Weights of a small segmentation model: 48-pixel images, trained on larger renderings of crowded toy scenes.
Rows from block 7 of a small segmentation model, named by matrix and row number. Rows with one number belong to one channel. Each number is 500 + 25 x the weight over its row's rms, rounded and kept within 0 to 999. All counts start at 0. Numbers have three digits each.
After each channel's rows are labels from the 100 images, of 14976, where the channel reaches its highest value: "strongest on" is what is common among them. Only what is clearly more common there than usual is listed. The data: larger renderings of crowded toy scenes.
# convs0: first 3x3 conv (model.enc.2.1.convs.0.weight, 144x144x3x3, each kernel summed), inputs 0-143
# convs1: second 3x3 conv (model.enc.2.1.convs.1.weight, 144x144x3x3, transposed, each kernel summed), outputs 0-143

convs0.26:462468454515472506499518457481472476444512505504510494465512506514514555509533498529443591518535462503516504472481481507508481526492514527537492501488492526487555521499475500491498508556505477523483490474510526515487506495489525479515452545472462481491541480496519513534474509523492477526483481530486500509462463475497494495486515530482507539504470499479494481456483504490476504478537482503460518474535479473520475514493528537509488
convs1.26:455493486515474466497481484504501480441531483471474533503517487507508591497519475501515516534496477574502506498495442529472504515504522509487513476494479497488472510517504495484513502539520535477498486505480496487490497486483518504461470500475479490482499499503494492513537463573532473505512517503475486502525511482486514498502489502504468525518502530498475499445457520479538506497468509493507533505537486467546500494464484595501503
strongest on: count: six

convs0.129:494515457508474509460477459498461456451483469482577491443512545544472486519486487470499510470451473454508479493489464498500525506492556499512486504498514503484492539530471478534509506471461478470477455513503488496522481456484513469496503484499495485519533512535485493483465495479479487481480493509522491448510490534493475498478478500497503459468467496488468511508480503462474471492503437495485487540492499483479497486485479516469516
convs1.129:493490481509488512505467552485503533495529479470492502547523484533510552484479492519453540572531540483481504472507517477546517561529497488476489493514526530481518521494529483492509488499492521514512502510520481491487522538466477502507491503503415484537520498495491489535486501523538493498521504550502496477506499501473484474472511533530529506511498541535518527464465479538511505540516503522513522541555531499540490527505505516513493
strongest on: largest object: barrel

convs0.8:512468486464469508439549484506480527538510482519474509509463486499480454514523476502485487521480520452552485523537507501521477517462528483520483492497481516489521465476503531492521485438498453529486478506508519507561523507520477511478500480526507512463530531534485491497487492479559517524518504521464508494554501504503511489510516511515496471478528504537487516494496550487541498505442537496518496485497501537486480492447464466495516
convs1.8:517473508502498516491496505474490504511508490504507453478457507506490480506508505504505489443498494489527499466476508482517539458495452483458509530486499467462473475456528425511501539476469492510516449499463477505509493471496514514505527483464503480531500525475486465461472488452458526519502497446529497520444518516502517485515479507494500440511446482513483530527532521526469487511499490498517503494492460516455478467490497475552489
strongest on: hammer

convs0.127:510556490491499455564489522498497529522474517477469548530475515521464473539500519495506440489519511464486543513511561499558554492465523429481478465528498465504503501488510501517466520487502493500538513467485494506486491482520500467454445464512530516511514497478506521463484523498495488511520524483514498492521494512494505500495470485544528499483516505510465527502491489496540550537509498472486479509486516490503488501487541474520490
convs1.127:459526529490496496458529470501498451472510490503456458500496511497538505494501467510503499497492499499518523484520369515406497501515528501458503476518550531514512507506501522525520460486478507521510526519514512511514518491497511521452482533530499496484487504499485486475516538520488481533514495521501512487510493486488497500505500497487537500497486513485508509522492493504491520447416528456520515490505538506503480496491499487500476
strongest on: count: two

convs0.106:523489474452481448473508507479535495496482513495520481437533496507539461480507507482518506480488518490553431543490499491478483501466487474477500484476475506539476500462481521481493499424460474513501496491506472502562501529527491467475528469502495491514474504494491497479506500472521501496544499494468449539498485506503464469508479514458500466503527458524514501493511481456490472511465514496496491496445502517496494472542473485511527
convs1.106:547513469499465491517505495440491479503490498510550497500494465537505525482499477462469510530512514553491482512534482478494496515525491473468469509505504459511487492470489545499487485460476478486496462497483506519465470558534491473487526506533497495477524497486502518535483529423493504460528487510509501508542494510508467498487535518557515488465475502524532541510506518528489526480477488506544482516473555523497472535513499479544476
strongest on: barrel

convs0.57:526523522470519478549473531484519540536513517492527497477466513528440455509517553507508500471509491494523486522515526517500469521479536491493476524538473487481463476484512491533495527523533494473489509506453507528496475543543469505509476508530510511507509501464488482455485514515509491501523502478501533561498470525535508478516477492516550474472485467540457476481478511469478560550523513538525494518480501529490492511509510480474506
convs1.57:506519483470474474491501479531532485450466510513480469510518519494495493474493478495481496522459494467509495558561470486467505459520446512516490503478533491518472566489520515501489516477480482530489472483513489504528514498505519486509485496527502482438459494496469520512492510526563529532544509543491492490524515513514480533471487515514538480519517515500522544481484515488529481443463490455540457489493492512454504493488493474501524
strongest on: lamp

convs0.117:487498482468495445490494511501466463465485496506525497493505464557567476470476467507522539476483479488478514483483433540479530523481494495494504480514497510444532503504494479505497497502468451546500477483511532535528506486461480530483513484490488481515487538503524476490453483475494462523474517505474522511499470490496470505500506501487475513498475507466474480465455489486512490460486464520477538489516441466527496512479497561495493
convs1.117:489484524479520539494504524501519527528525467491483491499548481539512521478517483477499575484477520528509475519532464478500513531487498554520498496516489517513535549551516526514481477476493486533481543500504509517499482460488481509519513546511514489501453502497493527536548492510533457494513511524520492526538500461488518516511521499476531542513491474498507562517491464496447481480472520483447510485503506543520499538511517543485516
strongest on: count: six

convs0.135:526476545486537460462481506487494457487506522517460504486539506487501483487490458490481485481494478499505502487488479526499521504477451476505509477490524472459478507494463529506466476474459450503501494497454474487493532442488474501526489464507516462482485495496482521503521473470481479498463524528486460449481535531503496509466511498482512517489468479472477522465435448435499506496456486489501479440488501512478511527519489516495489
convs1.135:437512500566512526508506476459508501514481531493501553495495488545498521533511525526491510501530521546516479496496545492519447510491504495534505496446513521530476480503492476510513509492487464506504492525561496521469492486500525513516530550484506519506498503527447491563532470513468507473526484515482537491517532527484505500477512504491544494502537514530519479453538465500513501493517460510489517492525492492533531457543533486481504
strongest on: count: five

convs0.139:484485468473495474475565463513478486492490526481508537494505481512493497518531523511492531506516495490534514522498466486536495527502497436472475458478504485509513460478522490449508481477455468538515483540496504514501482486487502521534470492422483488517516469495516495505508473488495512524479480474542524477554502516492520529475517487502544454527500490480463496458477522509499459463467452472488535454488473509537495485486487493512517
convs1.139:474498508477524500476497491507546494518455501455510519494472484516478489499492504527515501470525475510502512460463506449462473451511483517549543493540516470493495498492486432483483561509511490503508479509458509491514515497518501527495518493497496471480481503512512434489505501453513533489507504508498497550501500565469501499494463487508510484504496474529452465495554490514519453485464528513500489475478483564514484484497548522471502
strongest on: count: six

convs0.61:475451473489490433457509482512469512465500499492473486482510491507465495553502464534465507463525500473524529545510509523491461536514492481481517502476494484521470505481562477488501495487470517526485504486512479517519514479535498546547465483479469506444505423541528510489517491508491488517483486471515466491493493492480535499476495476494522500523521487482483502465467478476503445486476457492495513476509481504510474461487523495454483
convs1.61:438491490496502465485513495503488523533504501448520528520507515511496487469531497483492531506495480497530485522472482461486522456520466516536512481531448472502538457488526465488491512520498493508516495529473492513462519511489482494523517443469466490491511522519477469486511520489529518521473530569520474494508497526466520506524488437542491462540474499548464502459518535540493486479485522473479498481487491558514491476472503505485499
strongest on: count: six

convs0.28:522494502509528489458510511494450504463482498469550490482498473471524477494471444498494520459502510443457506528482488518502492562464484490531500459497478484492539515491503543478486495505437492483491479491482464532477473456491486540469503493479510466493502504482459510476500549473475512524497539552526486448518495513498483493494476469494479516486504491480483490504454472483465479500478507467518514501481470450477530541499504478476499
convs1.28:504470524477470545509528509457520471497499514503553483514530505513479479477541527506512515493487525456470499525497499513525504561492480521503494505490510504473491567484501540477493539476510475498485512487522539490514516513459499499517509544481515460496478482502523493478556527487526472517501516566485495498544488509483519532506556525476515520487497503501562504489508421513492466499483500507498496493512477493509513559540509470475472
strongest on: lamp

convs0.48:445502505524511484474549485462511548496496482497498489505466512523576456501492469528494501495483509437516459509515439473504484533503519509489521529506483475515469484495553504426507519484443505510525496481517498483523492506529496500519491465492530474511528484481493553471510532459501470494487448492464507492552499469501473499509480489491514477483494522490543461501485479488513491511500511491527487468524490511454481521510499495506480
convs1.48:527545503483524502510489494505524502498463506531419466491488474477455492498508523526473500505483536468506487513504511481474494434493499488497505483462480484528515514482514559471507484513507532515474502505500545500529500522495516515479530456497502516464503491509522529510501515529557491503545539506494535494454489477508495529512522458536482471464506498463547528546483505513550477510500467500506456468498560535511494471477515497488500
strongest on: candle

convs0.134:602475539455502520460453514445496500488513467515517490505493495520524467473495464491519493507506548454504468519468506502524496527484489474501519462523491484489461510524512526466508521457463494503530519490522464494491499495456503502521514475483505496486526497469506534492523522487489444516479500558504507488460513485481492513454489493498514478488478493500540515475478464471528503480481517478499517521498454518501481511533496510535550
convs1.134:528471526512498522494528448486523519570545516556493499478475518501508521512523496495460480494498547520495481522510477497505529451507448513511529529497471471546457483509486535511523515477536491499501497515518501510470514478484513519508528536548476460497508478497495497544499482484521526478533491475488546547498498525510491522537527525497491478463503464430538481477537483504497470487532479492521493473525481499507518481549481498506487
strongest on: barrel

convs0.15:484484501469480498465466543479509467452539511469565477486489481511514470500501500467513491453492465479494509464526459503503505540467545487502537481483524480485497465493475498524529487487442481498511516516515472497504492501524516509509480450507509495490489483476503496457539511456485472535477508522502508490484494485464484489506481520488482527524493488495503508468491429462457513524467505449474490515480496473490568529480550511518505
convs1.15:487502493503517512529486476514484516480536544481475495505512457492510541523513501469482471487469470471477503538518541483505477580488499501505460477551451520471532503522479535472453494526530537537510497526515558488497489497503522542493548510530497489507497521495524488491502494495497504503523546522545486524474484486489507479480522508524464494496500516491519461532493477515485531488476510551525505533508480489532488571479496493482452
strongest on: candle

convs0.97:451498483487509506473541500490535476457509474481507530509489482527535491477481487516483542493465476448507419484506447509510517490501480528513501531511489511488518489473469524474495494538466476515498479482535524475498505491495493448536480496447489492516482526488489482509494517470507490490498496502511463486530471484494479481477479481464526515512490482529555465496455478454449477494507468495450498478485452514532513530538495542498477
convs1.97:504536480479499463460505442467486481478508522476471505465535475530541507507524496448507484528490506539501451506481521483481478513508524482462476451526532518495511506505496513472530549522520515510539490484530506538521504517475527505472475464527493482501554481472530481503508480522501533530507465549514512499497490442512488490486526500511478505480499476487490534484525512510506476551508519505530515490497516460507471532436538545490513
strongest on: count: six

convs0.25:517514496472506490478515496493526476462486506515543513470531482511501490481512493470504490438521511453477470490456486483508500557488484436490503508509531528438472505492442525489500483494438518515536480512478461477479515461491499451516491525522498500506514495496451545531482507517470483509488477544486485468495499487494479510477478514517519491498484487529481508491461469480523455458461513513484532493454511451464503507482520477521508
convs1.25:495501522511499514483461502481496480543528522507550490534476464529478514502518480487518488494489539489503507476499511534510496515487465505518510506482489442534502504516533531510468493474514443508518520469569499455459499517475512488451496522498495486470488487488480585525487530493496484481505533544476492490522530501540498451497512519502501483517531516495552508480536492525490503507500487532542490525493510466503466506544456447470507
strongest on: candle

convs0.136:493528489495542444480518467528497485506484502462541473474496509517486472481506481500564489447506534417495508469511472518483542506532495493465526505513499516483506457528477497483481487518489494487517541518469476497481512475501518490473503489526550468525452488527495508513488574480496483524505483513493468480495497513506503506528495448497509508486462525515472492513482448492519519518502509472477496507483502554478494468541551482520512
convs1.136:517464498526472475497474507463491505486523581530491505534489515483503514514503523538539464491500546514516501527477486544486530499481504544472489513479518511568501493489513495482457468494484511500490537506482515471515501532523456503488501505513484488470481511503482549476519485518576452490539535491524534456482513508463522524477509487492521494512537486507509538509476478523505509478494495506481493507474516510546470495564539504504536
strongest on: rocket

convs0.74:450528475511492484501500478492516463512514529497490483450503487529436522531511508501519519482458478464495542521517498451484513509523529526501521512492534521465507489498517458518492459541505480508502473485500469547508485477499492460527463519493485503488541481520532477477463491493494500487491529517491547479524469523522541502519497508525556535511486468473480516520452497514512488502469480503453520488549482469526463459460526535482484
convs1.74:438514480524457495534502504515460481470477466457506486542547528500541492517488509498509532499479484522543486499487485475492482507501464512484487474499497492481519508527559456459486450523510474516501517509489527520461498476523482477481475480454495484475521456528506471529496474520523476496456479499521458481510511495533548510486495489510511513536493537469432500515495529504459463486488486495463532499516470495537524497461493515491473
strongest on: count: six

convs0.43:477483507494511501459460511480500474481509508488534476494498470531535513479495484506497518516464531490498473493505464517468496543472465505491502498487477507513493516500512501476516525522452521494492505530505484484516485516477496491473482491462526487490497541491509547530511543527453465541499486563489482500512434513460508507481438527491496522498460482489537516480455427448496487484511511517506501537468500482502539541509566517504486
convs1.43:489500532525517480502504528506524504444480478508429495475494479509472489494501499519519457480450501505503517544478470512482476516513506550517500507513487519501517521462491537483475474557535514538498489446499552545488532510515525550475496497501494494487471474507497471534491489522520467490529545487492529523488494543496496495494484525517499517470502498466546465496490511530522460479447488489510476501536475468527450501466509525469481
strongest on: count: six

convs0.34:513505497478517481478496530500539503477486484552496509504491501500500450508475487418522475516493511467522454492483478549505496495486455514511546487518476464514456496499496558507522494467513524471526553500524561532540484515512492512507549499490517531472502555512502531506512506480498509485517518501494477553498482494510484480503478483457478484446515501509527445505534484504536475515483508522493503470480516530490489527457475481484494
convs1.34:496503528502529493484516491504510494470480501547475489463484506498510439444504494468498471488523535493511472469536477465476523458480521517502504500496522516529493509492496494531488520494472477544496515526475479505563508516553467486525536513527516525554447540488479476507491503436514522499520526473522506513466526520493459505468486473537504475445518479519533558534484525497524496509495526478504459528496518489480506493531509516495482
strongest on: candle; hammer

convs0.88:478521511486520470492520497493490472473470545524504495467558489548493484502474519482526528500448488520513499492460452498472533496544494484513497501543479499500474549521475508461518510496465480546518559511532474494504474485499462482515489477480469511466496524543521506494478492504461510461480470462509476511483475493514468498523500522487531523530522496525479491523457499504487461465480460486492504486537481483526489496515534579484499
convs1.88:516483452500518510520506498477497507482488472490505472478468483475473537494503521465506550501527542530496484493498479499474448474504497500501485468469496443474503496478468509451486447494488517485462514507490482478446488493465498509489489474483526530521508444535509581517494515479500506465485550509484482457510487519479507565489480467481492494509506543526539475486483473478481541505529476496486514518500534484549501527506505516524514
strongest on: count: six